From a checkpoint of a small contrastive audio-text model: encoder activation squared_relu, encoder width 192.
Rows from block 6 of the audio encoder of a small contrastive audio-text model, named by matrix and row number. Rows with one number belong to one neuron. Each number is 500 + 25 x the weight over its row's rms, rounded and kept within 0 to 999. All counts start at 0. Numbers have three digits each. After the name is the row's rms in percent of the matrix's.
After each neuron's rows are labels from the 100 clips, of 14976, where the neuron reaches its highest value: "responds to" is what is common among them. Only what is clearly more common there than usual is listed. The data: simulated sounds of rotating machines with and without faults. In brackets: how many of the 100.
# fc1: MLP up (encoder.blocks.6.mlp.fc1.weight, 768x192), inputs 0-63
# fc2: MLP down (encoder.blocks.6.mlp.fc2.weight, 192x768, transposed), outputs 0-63

fc1.326 066:526506511497475514490481507528479504490542494537470473473548508497493504471538487535487528463497467499536491537534547503529527528481504526475518491526503540483467481477495496489506523487492474
fc2.326 057:473481506480490495494501505500506445517449492501518511494505489501523519494513504452504447509500534494515527489515479472471522493482459506512502522563507499518572504490495508519491399485497465
responds to: reverberation (86); text has "room" (86); text has "reverberant" (86); conveyor (66)

fc1.315 136:518519493494503510465496457497518474546505509496497536480526526505440516525501497509468506485534550510504477494517513487488483511522513515457509530549495481481565452509469462485517486533473511
fc2.315 143:557502531500503516511496498494483434504547544494485522476506487473479504514496481518503534497543503485477503527524529516515503569536491476507510490508442513490519504519506541480484484565520536
responds to: speed: fast (84); turbine (76); rattle (33)

fc1.261 067:505544523503498512488509473533509502501488525505542471521552536476489488487542492554497473464488542523518488528498511519453495534502480511475521535495479508499494468464446515474503472493459491
fc2.261 038:496507476491483477471497475507505446495616520497518496497497496484492495512506503499502448492506498520501515480512493484495507543491529461499521509548532484501566505447473488497483481517520487
responds to: muffled (low-pass) (70); conveyor (50)

fc1.688 057:493473459501434535512502455518508513518477516463502517537490542517513508558550543503490503499536552471490528482507515505562482507524497500492501492514509467539483445499498514475510492488432441
fc2.688 032:501482471493514501519494510500526436484557529498504504485503520497505492522504512481513440491519515493498536500499477497497504521489493495505509520552453488490576500450493501498511462484593492
responds to: turbine (100); speed: slow (79)

fc1.440 114:516504505503460521498480473510479525516505532554496498493496513501461473490468478497487460458536525516495500483499482488466495502441496528481506522490503468489490432524498467479477475470485518
fc2.440 106:521459519493516530501503528484493552516502507487522489479506531486480489478505513486517502524457520479486487479482501501522515548506534507513484519462464503486489510495527453487541536522511470
responds to: muffled (low-pass) (75); compressor (39); gearbox (34)

fc1.5 075:488509493492499492504485497496511504526521531499505486466529524511485529494495469503519472469549551527510516485527484504499514511480494517480513534510472505479499503483471480443512468515474515
fc2.5 035:509487474516518501511505494508520454479589524509507498473503504495494495518502508476509448498505510493491530483512479483493502502504500484507521521529440495500566501450493500504526461485588481
responds to: thin (high-pass) (66); quiet level (60); gearbox (55)

fc1.79 124:478507468496473502498470507475506519496529505494532513478506524539513482527468548507496485471502528545522486477499535515479502460505551541499516527487494466495509464481503538495495503490513464
fc2.79 101:501561505496506503487486505512507564500463503514513476499510494496519500474499488475499482500504535496506529471466528494488499489505496449486497507464452516502545499490494503507464555498551507
responds to: turbine (85); thin (high-pass) (49)

fc1.367 077:443524477516510522499504485525542492486486511547521504477495531524493527508480471530515488453511483494509541494514499490443484452555494515482498519473464461501519478460508503521470492518546497
fc2.367 067:507535482503485518530483450498502451511549518522494468501496459510476505522498492553501479488554489506482503471496488466498517531489497515488510504511430464494525502504485473530478464536456515
responds to: reverberation (87); text has "room" (87); speed: medium (86); compressor (55)

fc1.755 101:540528520479471503512513471520482475529487529456454558518498532497489542477564471489497511439535503464521559507522496490528467527504534525476501524530496498535579473485471503477508471522467510
fc2.755 098:504496501507499504481476474477512464548508496501465512513533499484452517507513472569512492498504503480469514506505536501488504526544466476487501522520473542523544482486493525537513515497468535
responds to: speed: fast (98); compressor (54); turbine (44)

fc1.609 054:496524498468516515495482473481520507507484500522546534484492524517519451524520516460473540443451551540520534493519544551514494511489513557525507530514499497499472496523508480531513484457564500
fc2.609 028:528491477507495435478502503518515516501537497495506514470517514466507517500507489479500447517520498493463507504524458495489513547504515498501496531535523535491579514481509498522497452480550483
responds to: state: faulty (90); rattle (58); grinding (41); thin (high-pass) (40)

fc1.516 069:473495503519493514468498445484488528460477538512458513498528489518501482532483514495493482485539546537562485518530539523500510543494512518477496504563485509512496471481500506459509488538477532
fc2.516 034:478519528503511517520499498506497502513641507507477526481503499512488498516502501538500454492526510510489545476536510490473504449494499472498495494509474469494544500440492511503487493537592515
responds to: piston engine (44); compressor (29)

fc1.698 087:522494506537473504511495556492508501502471537512528497534521524487437517532526511500515484465530531530510508485506522477505534499514500527531517517575509512544550487508501487491520493458506483
fc2.698 089:517533520503521497542518500487493526493486526502525504529500508481453509506509490516504467493513505514494515508535553527520514486495495508489523495478550475496458477517498498497543505462471476
responds to: text has "speed" (86); speed: medium (85); turbine (76); text has "muffled" (42)

fc1.75 109:472488467489491519469516516527528510531523481468536575509501505521506508532519528531447511508455532533536521518519524497492537530534499525482518482486474478518464491463460479464476463533520469
fc2.75 079:501536501531513498498508476507505550491520529506487503473510494491491516482509488494503451506556499489492505464525510470449514492491509515498498489468550488505469489513488490497487521371511500
responds to: bearing knock (100); state: faulty (100); quiet level (60)

fc1.163 146:486499482491505530514495503508494498508514537548495499459483530512464486530480522560541503486522501542477532527536484498470495476470526535458478511523478498496479461516513482450522514466544530
fc2.163 184:498467490526491448466457494498512471543482501504510518499507491499505455543492491538478460493457513503504511547513473524511517577501507454514520497497517532521484505527543499482484487484480430
responds to: speed: medium (87); text has "speed" (87); compressor (66); speed change: steady (65)

fc1.299 059:454515502498492534512524551535528517489476513494513548489497542554525506511532507500468500473501500556517541519501552535468489502520525545527502487480469462481452478459497500483528469485495481
fc2.299 039:516489475505502509463480506512497486478557517492463502471513519489493517520500497512521440494521514514491530528542489473492524508484493489507515522528497499501564502475486490493514464401562504
responds to: bearing knock (99); piston engine (58)

fc1.52 112:494511492468462513508479477504488479501521504484501534509503527499482498468538505553521499486508538489533536504526499509474509518459502540486475519522514537499512437504486489494472448506521519
fc2.52 089:472439530509501464491485478525509468496484495489505506491495488500560504500503485431470482514496525509499510478507467491500494492500490472512518493464478513490511509457495505488502527491532484
responds to: text has "quiet" (68); rattle (57); electric motor (48)

fc1.222 072:481521485490420525509486474506518501512532503470510532484525520518490517549467524509456509458506517510544512479493522473511485531543538540496512507494505516501512465502440512502504512523474486
fc2.222 046:452564497500475505483500539490501511498581551503474495511501513490473486536509508563482469510465501502492539456516527510459498472512494451505516527586498516508546501444479509483528458506516499
responds to: compressor (90); speed: fast (89)

fc1.197 055:486540497441512521496472482519553475496539523543513481530502544502495492497507469479530486484505523506530533496530512506462493482466520523505552524509483509501492489447461476490487514483504476
fc2.197 030:489515452506485483493502500500529459486538535494502518485516504497523503504500517507497438501532513502519525527488496493521508488508489474503507521554521488494561503485492499487513438474547477
responds to: thin (high-pass) (83); turbine (55); air leak (41)

fc1.374 180:479467426503482487499515505514531495497463482514513504541523506503508500487556505482491557505502495495474466497489524561544539487503519501519482566540504483519506500480518466497539509529518487
fc2.374 195:488539485509496512512493521500488556484559501506486476484488502488492497544490517570511509533494506468505504476467550500492512470501525498518502492495466508506531515470488521497475525574474499
responds to: reverberation (97); text has "room" (97); text has "reverberant" (97); piston engine (42)

fc1.730 141:519489508525501505506524500521545487515457514487532469501521516489495501459524531457498508524517508496513458505481520490460466516483465510481514518475474506460532497489484446460523495492489504
fc2.730 173:474514535514511508486494508506435529505551477470522515501509502483479515485498477482483555485503525486496522553564506491486494570477510475481465471475511539496437511515506520495485504538559514
responds to: thin (high-pass) (67); air leak (65); machine: turbine (50)

fc1.73 071:508485509530477528497505460469507519497498570562526507483524510526468500484513499540484462488512527543496506483506545485454479498496518539482509531522484508509513441466537478465525489489511484
fc2.73 048:517529496496508534533489492500506429499541512483495498480483502494523492496503499459496436493458504502499524562497460484495498513503494463500515480469488452498513503472485503502496525488544487
responds to: thin (high-pass) (71); quiet level (70); turbine (44)

fc1.203 094:480485499516514538496521549503492544521503550535522511502512516527517495484463485522526485532513527515486502473494456525378558458510486502488510493482487457482447474457497495464498502489512479
fc2.203 108:480487443531515494577518496497532476515553557481518511478494503509484493529528531517495490492528522507487528511508497485510495526477507475502499511452405446470512502492498483494469501497527527
responds to: text has "speed" (68); speed: medium (63); gearbox (60); imbalance (43)

fc1.644 058:441515486529509522499518491506512538491456524496494517509549554546492484524544474513457505486508520533493490520476530531498525523507553540519511472478472478491436440514491454475518494501466477
fc2.644 035:501470514497496487478480500499505473470548515501492515459513502495497523504505515505514432484552525526483535513563465464477512478482501491508516512503489491488538503474476499497538430422524512
responds to: bearing knock (95); piston engine (46)

fc1.739 099:467480390485456510484476436477499511477493514514471487478499532508471499489502510510523505488528543525480469512533499503456511501492546498510499578534510517480514456468463496490520462516473505
fc2.739 121:523449514489485472522502476495487515478485529502534487516492509498487521526496481531482503492478448525498497553534545492555491543527485512502504503495490473488497515468492484483489511499556538
responds to: piston engine (97); speed: slow (82)

fc1.598 087:549504504536484521517522516476501508536497531522504484534480518514524482559495500538473474473498501516561544526522541489506517533501547511519510514520499514516509503521488516491489455493484462
fc2.598 043:530498510511469483549506489493553472491493522510498520519489523505515519524511519425500515480491502498504490497495566497544505516495493514498495482491517428498558502490506483465465494489521513
responds to: state: faulty (91); air leak (83); compressor (47)

fc1.667 105:477470482479498515483484521477473498499503519549522550520522506528492525507503473556476447510511515574507504493534495532498502460517545516498461517516517503498473507451505506475508461480519521
fc2.667 065:515465424503507454516509518507523488509460466501496505489475490500504490527495525490502545495500496475502514499460472510455506519490498545510497513531482477505504504498536508525500473498558466
responds to: speed: medium (61); thin (high-pass) (42); electric motor (34)

fc1.437 077:518540490546482487490512482482519495524495503541516486461510502527490522500478495504478480480465517500510503477499533523493488489501509496483492520507499502519499460481493472434503528478493530
fc2.437 033:561525504501491507486491490496483476515497509505495530504508502513545498489509495438514475498509487514493502513476520506518494471505495527501482515513570456502497492544492519510480501475450511
responds to: quiet level (90); conveyor (75); thin (high-pass) (65)

fc1.70 062:495509441476479510501541493441513492492507540529513453520505516485523516496504508510521457487505514513530497490481537526516521492489521518489489485538482497484516524495504477436477481478495503
fc2.70 032:468544469500465498507492511503518494466532550501510501477508517527512510546493529478511435511535501496502524520504551497515488527499513476503510513558530483497602522478486500499532490512504494
responds to: compressor (64); speed: slow (62); air leak (32)

fc1.202 063:520499458481453509461520467520495534481525492520498531477433486549515489519526514492507484472539541545502540460510460497478504502472507519524514551537511503524534490501528521513462429477443514
fc2.202 035:481518484480482527517513487513523551477565550501514499500517527506505462518506494516528447489521531503515521531461551496530513524487495495488524526508515489508549497431494475471530503479556482
responds to: clipping (56); text has "clipped" (56); gearbox (34); muffled (low-pass) (33)

fc1.166 143:509501489495457516490493490511481482498549503550487527529482492489525463564500474471513499497533515547505528489521517484537460499515484515502570532519495484515516491498508466421477499480458472
fc2.166 158:541466482516485515490491532519510479500499470500515519542477509482530479479538514454525465493523549515518485532500499516494530496494467498501508504534511508532482490512476535483500463512469477
responds to: pump (87); speed: slow (79)

fc1.354 117:519532488542486496480500497483486520499489521470566507519513495504432518536496554509483466455541519521494510491491467486478462510499475518496502523544508514497507500515474477427533463440490480
fc2.354 134:518564555505497538497529488488520509526501526513520516510485506517503495504481513508500451487489513515497544497507476481475504500487481492486515487432525505489436496503466524494496487551495444
responds to: text has "speed" (100); speed: medium (99); turbine (92)

fc1.276 072:492495521508488500495478530533527483497524541527469516467497564513429491499465513558542486473562539515465558521500525500520529539496495527470513519528485471493515501501494494445497495483491513
fc2.276 047:476496527518509465482514587486508501504499463484498503497463514504542491482499519470496451525433490481510484510432495512538519450509481452501493482504591522492480507494507534497482493437538468
responds to: text has "speed" (97); speed: medium (96); compressor (91)

fc1.714 081:496499524541485523521541566513504563543490508521530503486532550525519508502513513535481500486498523474519477531487534522488487506549512526485518495470490478487507464479483472467524489506496489
fc2.714 107:488497512503486494489473473515473523480561475491457525459495478514489506502503481442494471489529495546500514521537505516491497516488510477506490458470501486549511494483509490494477494442584500
responds to: bearing knock (100); state: faulty (100); conveyor (34)

fc1.589 047:515512483533524544474490453509505510505521479528505556471522544508511503521512528524544509521526493518459505498508475533509503477445529505515506579509525481516548458494448494522497487517500497
fc2.589 038:505475463504475506508486483505509444485577526505497509505508487508514486533509508505495424489537514507491525510512512481513489508485475509510531543538487490503584507460499488506498456519559495
responds to: turbine (62); speed: medium (62); thin (high-pass) (47)

fc1.379 138:517530509466467512463505526474482501498483474473468505491486528499518495491471520550486469475483535501524510541526526481517529505491483561478507529563541527531501497519477494482499477486440508
fc2.379 169:520513560513496423527466498500464510493549492490521511509518470497471494518501500522486474503515464492486504486491562468528510505485489506483484462491578484515508491514503494500507532475475511
responds to: piston engine (48); compressor (46)

fc1.761 113:535518495505472530485507467495542477511477496478501491518489471514523493522502518465518478512535513515516520486513476478473490465515480539487548517518487508519555472470479493493500471523462482
fc2.761 098:481530481499500472443499442490502474478463501503477519501510522497492489501520534569497465501534568493508475520493497493480490491495499503487505523513497553504470515502475519491519464485518529
responds to: quiet level (66); turbine (54); air leak (37)

fc1.582 052:486501517520474500517478519475494509480537491493486514539516497534474523493506512499509504527520507507493503531507451541514536523493510546531474540509498470501506482477522499496518493474480523
fc2.582 036:501496463492476501502505506500525445491572524498511518482501508494508499508503514512508435488534517498493545506505480490519502499489487491506511526551481493496578504462485502488510444474565492
responds to: piston engine (92); state: normal (75)

fc1.652 131:463465480492492483490512513508487483536493544529533523490543522489505505508485491529497456509466488551526485477498489512495535458475560502494499548524502494550461510491496489485474499499527504
fc2.652 133:516543484486513489516487530494490508496495506509539441502497503496500509498473491528506500462537491499504511472497517478473531517497501516499459518487493505499538494525510479516454557465531514
responds to: quiet level (77); gearbox (51); turbine (49)

fc1.369 063:512500492509450529485496490475512477474500494519484465511553514479484531508515514499515506441468504508522530524457534494524486516548507540489473546487479455509531442466515485471524477508512491
fc2.369 034:500517477494483516509489495503525464473562535495502504482504512484517497508500515500509429501538519496488537509523470491500506487485496473507512523556499484498570503446477497502515452463569483
responds to: speed: medium (78); turbine (73); thin (high-pass) (43)

fc1.59 083:493485478482464512467521492520519496535501502514487504530496533542494522505484510522499503496527517540519559483530499510497507515528537534522542525503455483512542502468481498458539465530491475
fc2.59 061:501530424493514497457502485507507410510470494491504528471508514491489469523512505575509493500513520499490530512462479477488495561494484461521503534578474509492505511506512492497465440494537463
responds to: speed: medium (86); text has "speed" (86); compressor (78)

fc1.348 083:481529438470492560494524477508476536577520485530450523496551521515469529533486505512497516456520544521498503495509506544474458536486499513495473537468465503472519475480483489491505477521506493
fc2.348 093:473443483488485464494490503492444468473485477528463511478504485489520519492487497497498491498508475484504516540525491512515497464500495480498489492560532503499523503547509549511528459598473500
responds to: state: faulty (96); squeal (77); conveyor (51)

fc1.576 073:454466500538506527514512549473514545480487513507497529496540504486488552519503510541447483528526486511516518493492511520545494489561534488458522510491465486519479431505457517512507505502506520
fc2.576 074:516548493496491448460497412511495490494492531489490535489526482517491492480520468484486452489479522516483534499496491474495506551474501542488518500506581518538538489503487504489515458433504475
responds to: bearing knock (86); piston engine (40)

fc1.625 080:524510473465447520509490475532494509507561505527468562524511521498525494525493493463529474494518503575513515491509525477543490517521520512493534529514485490518518516477495484427494485498484479
fc2.625 063:536469461501487521513507507506518451479546517497518534530492502497493497505515511463497446493529531508485518547496516508511518490480475527505507509497505459510484492510503516482488459509537501
responds to: pump (96); speed: slow (92)

fc1.635 115:493536498452460550513528462512499541522509543497532490473521488504472485529541524543491484494471497511526532504469532498449477488474497537495505527509483510509476471486477498518481495491487515
fc2.635 076:505521476501494481461488478487519476535513499491488421494492501515515504507512515486508549512431468487496487465479524498537494565496528494511499493551517526504527492470487481523489517512470469
responds to: clipping (44); text has "clipped" (43); electric motor (36)

fc1.286 094:495487482500472502463515486486520514494507536496517508535484507510490461489530508523550484469537515561523568466552533491478433521489535517502488519486514511494456495495484475485514482517503466
fc2.286 071:502514507496556502558494505528497496497514489517511490483470520484490461496505485478479472504521475496497473505490447491435502453505519504505501470484524457472489506546505520515451502485590503
responds to: thin (high-pass) (67); speed: medium (66); turbine (60)

fc1.494 117:476486486483455482517473466515501455511520478483514534495450494505527500537494502485480472515504507477481559528519499450472488515527454510499561500522509480517513497522532505474507480515498466
fc2.494 058:495466575503493492524495513496487469503479472500481521523474506499517480478504498418496430481508526483506490517553410523480521476499496507485498482473506500524479498533505493502504425516463462
responds to: pump (91); speed: slow (63)

fc1.622 121:457471500479506491502489521489502498490546513513532480479554521507499487480521500509564513484495456544502560518547500539534507561514508531480495496548469510522540496496487478464510499530499519
fc2.622 176:517528526497497536527520494510534465511458469482507516485505488511559486482528477493466478515541473498489464526488483499504510498501469511517492470491515493505512492481522478505486471428470451
responds to: piston engine (64); electric motor (36)

fc1.83 068:511512493476474551483493463512505488514497530499547495504516507493488455495555504531530509488481489540523534494494502543526540515536503551457525553529513503543503518516532480500488494471461480
fc2.83 044:510543505483481458475478491487497489500448538495482497475509509498497508502501517423484534487548523509522503523540494499512503572515488544491504530555581543475528518518501508481515456389497544
responds to: speed: fast (68); thin (high-pass) (61); fan (37)

fc1.10 127:512485464502436503496485465512493520538516508525454557468548470492482517534487510518489505487533535523485490499530469491488511530490507524452523530511509502505532479500494495460483450461458515
fc2.10 154:467484505505490460468517524473482526476542471463510501507487516501506507486512485502500516502427480499502482461495488545508501471513507481493500506511561525520442482498497491470521498486496517
responds to: speed: fast (73); muffled (low-pass) (54); gearbox (54)

fc1.305 119:432508483520499541505474487511524549494499522520498470543497492508468527521505468518509514450534503537518499480545510539486453492563510512484517496474466460506519482450501491490496470567530493
fc2.305 162:493507485487499515547499527475496526485534517501491477506490484483497504491486455491496546503510486460500522476462483483519487470502506491503488504515490474493496505544512496498478531483506527
responds to: reverberation (84); text has "room" (84); text has "reverberant" (84); pump (75)

fc1.119 082:514492500506519524518499526523537466508453528496471528511480537523537506526505531542489527518498525526483536490517437528450489508498538547500523507483480500531500476499490479500512474492516461
fc2.119 092:527530473512503515515480488508541513479520511515479516483490493538493526549497526439498490504533542518527512529500597505487494553484498506499510511461422487492477503489461488510481476490545518
responds to: speed: medium (90); text has "speed" (90); compressor (80)

fc1.634 117:510503486505471516440531491512500507531482550483482509510494540506477490498501519506484512476495580542544510479523495495463502509500466515478510550527515513492496517511484465450513480487497498
fc2.634 091:495535491508503504469500498516493570504605519489494487477505521523464494532505515533479519477506479500498474511520558491500503518516525467497498503522567530515528503509489479492509525492507506
responds to: turbine (70); rattle (35)

fc1.709 086:499496448499499507478476489507488501555513485525491521517494516525463507521518496496501521515556531513478555497508459507480464528498499477482504553522512511494540460530497534499472498475493498
fc2.709 066:516513469487482508433496454504475512484525512502489510542490507465511484523507527563503469522490532541510473539534487491515509493528479518494501528526596542510470494480493506473473462477495518
responds to: pump (87); muffled (low-pass) (67)

fc1.581 142:511540503495490496467512557478469493512512563506512484508510565499450502516482531511514475479549524516523521484524546477474531500470558523496492528549519503531513501498474481486523491454426488
fc2.581 168:503508530502526515544501514500507551502480534511522480537510502490445510523504506478510509496494478515497501491503553514510503434500505488492517492472526470480462504515544484501542559471489487
responds to: text has "speed" (91); speed: medium (89); turbine (81)

fc1.53 083:486509476462486548496536522480493507509500520531504520493520535548535476491464502525467480494509532495484495517511522496482567536507495559497488504489503499516520440452480480457549494544521473
fc2.53 050:469574513513491514507495525518512480479532493514472513440504499512514528534513481526494473512475500507504505485506487483463494557510479501502511503496434519502569504474490496478497459424576481
responds to: state: faulty (99); bearing knock (78); quiet level (64)

fc1.86 121:497537507466490533462505460502465501532528536500481548494563500509487498515480515505496521441477548491502531513476567495519507551496500487456475518540507500478505495507449513470512476554486500
fc2.86 124:485511476503491481468463495474483483466500506495473471476504500466489508558505515566501554523505491491487515489523551506484520540517493487506490529575496507495566501509491485509490486522476517
responds to: compressor (93); speed: fast (93)

fc1.617 058:511500483507476524500569488530491469531499532530528520495547505464502475496497483512533464493513528485538511496532485511517518473500478608484490540521495488497519511464483480462491497531497523
fc2.617 026:503492479492479483507495513507529475478570534496508517482526505491517501512502509519509429494512499492502540505495478491536511510497490484499519516540477501499568507440485495492519449477557480
responds to: compressor (54); thin (high-pass) (48); rattle (33)

fc1.507 063:500518473497489525468498520484500454540484552506518495489550539511483501511490543514486481490507526513527472507499517533456485528448452546515469526512463500509509493507529480462541495481482499
fc2.507 033:500501489501480513480491481505510440497535516497505513501501532503527519507497502566495423502534513493507514501509504511519504516505492479507528518571530520492554507478490494512525458519506476
responds to: turbine (89); thin (high-pass) (78); speed: medium (65)

fc1.147 080:486513494490501525503517461506498540541514574500494527489558523469499542523512533507467528490501544489541464506496519481505494507478492491454495562518502501484472476525456507475523491517493513
fc2.147 063:515546520502472476477494444513488465495557491521494496475514492498500526489499506460497510495527532499494488532609485512468500541503486489499491480528560530509533494519473511500500435458537534
responds to: text has "quiet" (63); imbalance (48); electric motor (42)

fc1.524 054:520467481495469510476497474498479500486478529495504527533470500471474536525513500500522455462502499518517549517512543479523475470505515479496518472511490513543512454529499464444513457509486483
fc2.524 030:473543488501535498510506502513536470499559521498514519494520514490520513508510523510490441499515520510503542508478491506516505496502487485507507515520487481500593498464485500508501440480586484
responds to: speed: medium (77); compressor (75); air leak (65)

fc1.430 076:463494466515506531507501506501510492470495528531516511524514527525518467508492469503524458507516462520505516506520486488532569525540518532478526511501480492538497471482506454477490495506490475
fc2.430 048:507528525485475497532513504506512524471517527500507545467483523505483495457508515487510470481523527490493507521580497499436512504457502504489479482472518484522512513517471543483471462381557557
responds to: quiet level (85); pump (49)

fc1.181 114:452501483505503545487479499536506550506524539529516487506504506536460531537483486519528516469555516548519522474519497550470457485554479514483511497476450448502528482453494504489455466535521486
fc2.181 136:500486458490509518549499513499495492472528503509501465521479483476492503511496454506498541514496459466495525483476479466524503491502501493496486498528471470464510506541518487511471537488485505
responds to: reverberation (86); text has "room" (86); text has "reverberant" (86); speed: medium (77)

fc1.221 138:524507487500515500475506517475480463514497487542548520491491511463487525509498518520546489499565490562481501477518428496449508486484508554488482507530523533512538494495496479469494458435487516
fc2.221 192:531464426516523500478505527492505524489488537498550503521499503479495498526502516488529497508483522506516453532531530482490511520506523482485482526513503480508406491526499513507501504502534491
responds to: speed: medium (71); turbine (60); thin (high-pass) (38)

fc1.292 130:515535511504517506483510514487468489497487525487462491486478534505506464517501530521530442474492539517543519537503545461477523525477512543490509517552525516513495472520478496449518489449452495
fc2.292 183:521524555492513444521459500500438514501541480495510504509513488485453509521504478498486504504527469494493496489522540476501499462484501504500481479491567478489477506536499518518515542492464504
responds to: compressor (54); grinding (41); piston engine (39)

fc1.320 049:439507464524527525475486494515540496494460499484473468507482525522476501522513551510471507506490563525493537484534506517462487510534527481493503542506438463442458480527484489488499485491508450
fc2.320 011:491552512503502499519492499507514466506559504502506503497499510495512501497503512502523418494520502494492529484492449502504500505490494473509505505524507502499592499455486497520499473438556483
responds to: thin (high-pass) (75); gearbox (66)

fc1.129 081:513523508485486488488489465514511490547492551504523526511531482488518526498533498497522496433512498514522518518500515500509438541481551504446494513511488495509536473492500497433515508489491502
fc2.129 062:492502490488478544453498491498484450522522459506472506473512511507515498558509491539495484508463496507493503498495480502481493503505459524499496536551446556523523491545500496506521498514501489
responds to: conveyor (96); speed: slow (89); reverberation (71); text has "room" (71)

fc1.560 080:541503565519512477535490533491528531484475525541479489500514487488534530522513477475461505464512490550516495493498499512501506555517523524455523505496478496545545493491513471499511536466518504
fc2.560 061:508485473496491479466471431495479516495563498510499490478491497523482503499500517406513499495523531508513482489529553493495491540494505481497503519538514493461511493506468521508531498585519506
responds to: pump (45); thin (high-pass) (42); air leak (38)

fc1.756 081:497493495533473542494478526524515543515495560547486515545509547507507496566451513527493532496511503539530502485497499530492538519480554505494505518462488496532500550513482473476502475539521498
fc2.756 046:498503449502479482501510505503550425497488529484512499541488516506510486500506500460501530484544506488508498511501498520485480563487481517497511523551469486476545503497479495506479468448559498
responds to: text has "speed" (87); speed: medium (86); compressor (85)

fc1.28 084:510528485470507536516538503535493497533514495481485507511505518527469518516496552511492512483511534505498523483491518531512502541550503555492501528502487476467536441452456477484527488517485469
fc2.28 065:480517507496490556462530499491505422489532564512484536479529492487503471527508489531513481489479503495493527487498522518483491517504504520500504549544459515489467504518494483475476461526555518
responds to: state: faulty (97); rattle (54); squeal (47); turbine (32)

fc1.375 138:522515521495495496481504524489492508525505561480518465506517558492473491499486510507535470494530504510527480505499530498469530494510526521497526518537521517514485516511446502496517479464439474
fc2.375 142:486519569474499482555494507510505542482516533493512481522488499524449494538516510465505527515493462525501492472496555508492486410489486475489517480479551456489525516500530499493512570491492548
responds to: turbine (93); text has "speed" (86); speed: medium (80)

fc1.456 076:489466460483465519523488513483526539482493499523487509551479486525529510514542492476457516485478548539530485516503504525485539554535477538482540515497503487506512508465453480482499506516560470
fc2.456 061:495504496504526533511495487489497525487565502502497498484504498470494517493507483432506470499542489504491510480585484480506495521459503504507520510473480496480502494473478494501512481475540507
responds to: piston engine (99); speed: slow (83)

fc1.697 094:529530477491439514491499515497516503485506494501501486540493516511483508504504492466464470477542535503538513481515521514490502514512465548506504551513480489510522533497490485440473504523499488
fc2.697 058:464598507514528532472497477506508505505497492496490475467548523493517516516504509493509485501528517513496538501542480495498494489514509479503505510500514535510563501474485488507494442484424478
responds to: state: faulty (91); rattle (58); compressor (35); turbine (35)

fc1.33 054:480521481469459507489532519533502531487493521517496519539497519559502472541507468517519486506505570503495532453477536506421460485520494506515506511490467491487474453493465495501518450474461445
fc2.33 043:493493461486514509500491512503510493483537516500494506480499515471496486527500494468508445498502525502497532511496486492503506532500499488516513527556515508505586507450511499505519462476572478
responds to: text has "speed" (74); speed: medium (72); compressor (61); machine: piston engine (36)

fc1.545 073:488504495511465577505491497524481505552522496499499506486547508496500479492493489532492480477521499552464503494520519456540475517476508529469472509475483477479501461512501473483518548558518520
fc2.545 038:486426555498507463536491571501496517497438493490493520501504493510484483498506507454508442500488512502511510539453473515497497492497514536504506482487498451507530497499511499470519496550484460
responds to: conveyor (70)

fc1.69 142:505513519490503528511538515552527513487463481475478482505537579481512534498563492461469509513493490490504486490486478534544513483499445499493521492485494473484518465484502467499513507543455502
fc2.69 173:479490501515468491479507508502529544513508487508499517478496512543545487480504510558521455509488473484508506514457603502527508459479527478476499480483525499511498490520515504495505552487530494
responds to: turbine (87); speed: slow (74)

fc1.614 095:504499480497508503474510502494483508496544510501535485507547530507452523512511499507549529506509530538509527514499498525510516499535551502461482509524472515480531559493481492463527508484478490
fc2.614 074:526515454502524479479503509495505478496547525496499493487509528488475495542492530459491521524525509514511504451472472489463507480511516533485494516534498513514523521501498487510512540527566546
responds to: compressor (77); speed: medium (60)

fc1.145 092:492502512501457504549511511500511507496496504525478471520489524507544484475523506475515488533533564487530466481503509524430501461506528541509504524512468523520521488478485516489494488552514510
fc2.145 074:489526563497504488527522483501522475494513500534501534501494516497515487524500509539482502498467482484505524500530523513507484548505499544500506497455447491492546497462484476508520470515481480
responds to: state: faulty (92); speed: slow (88); rattle (49); air leak (42)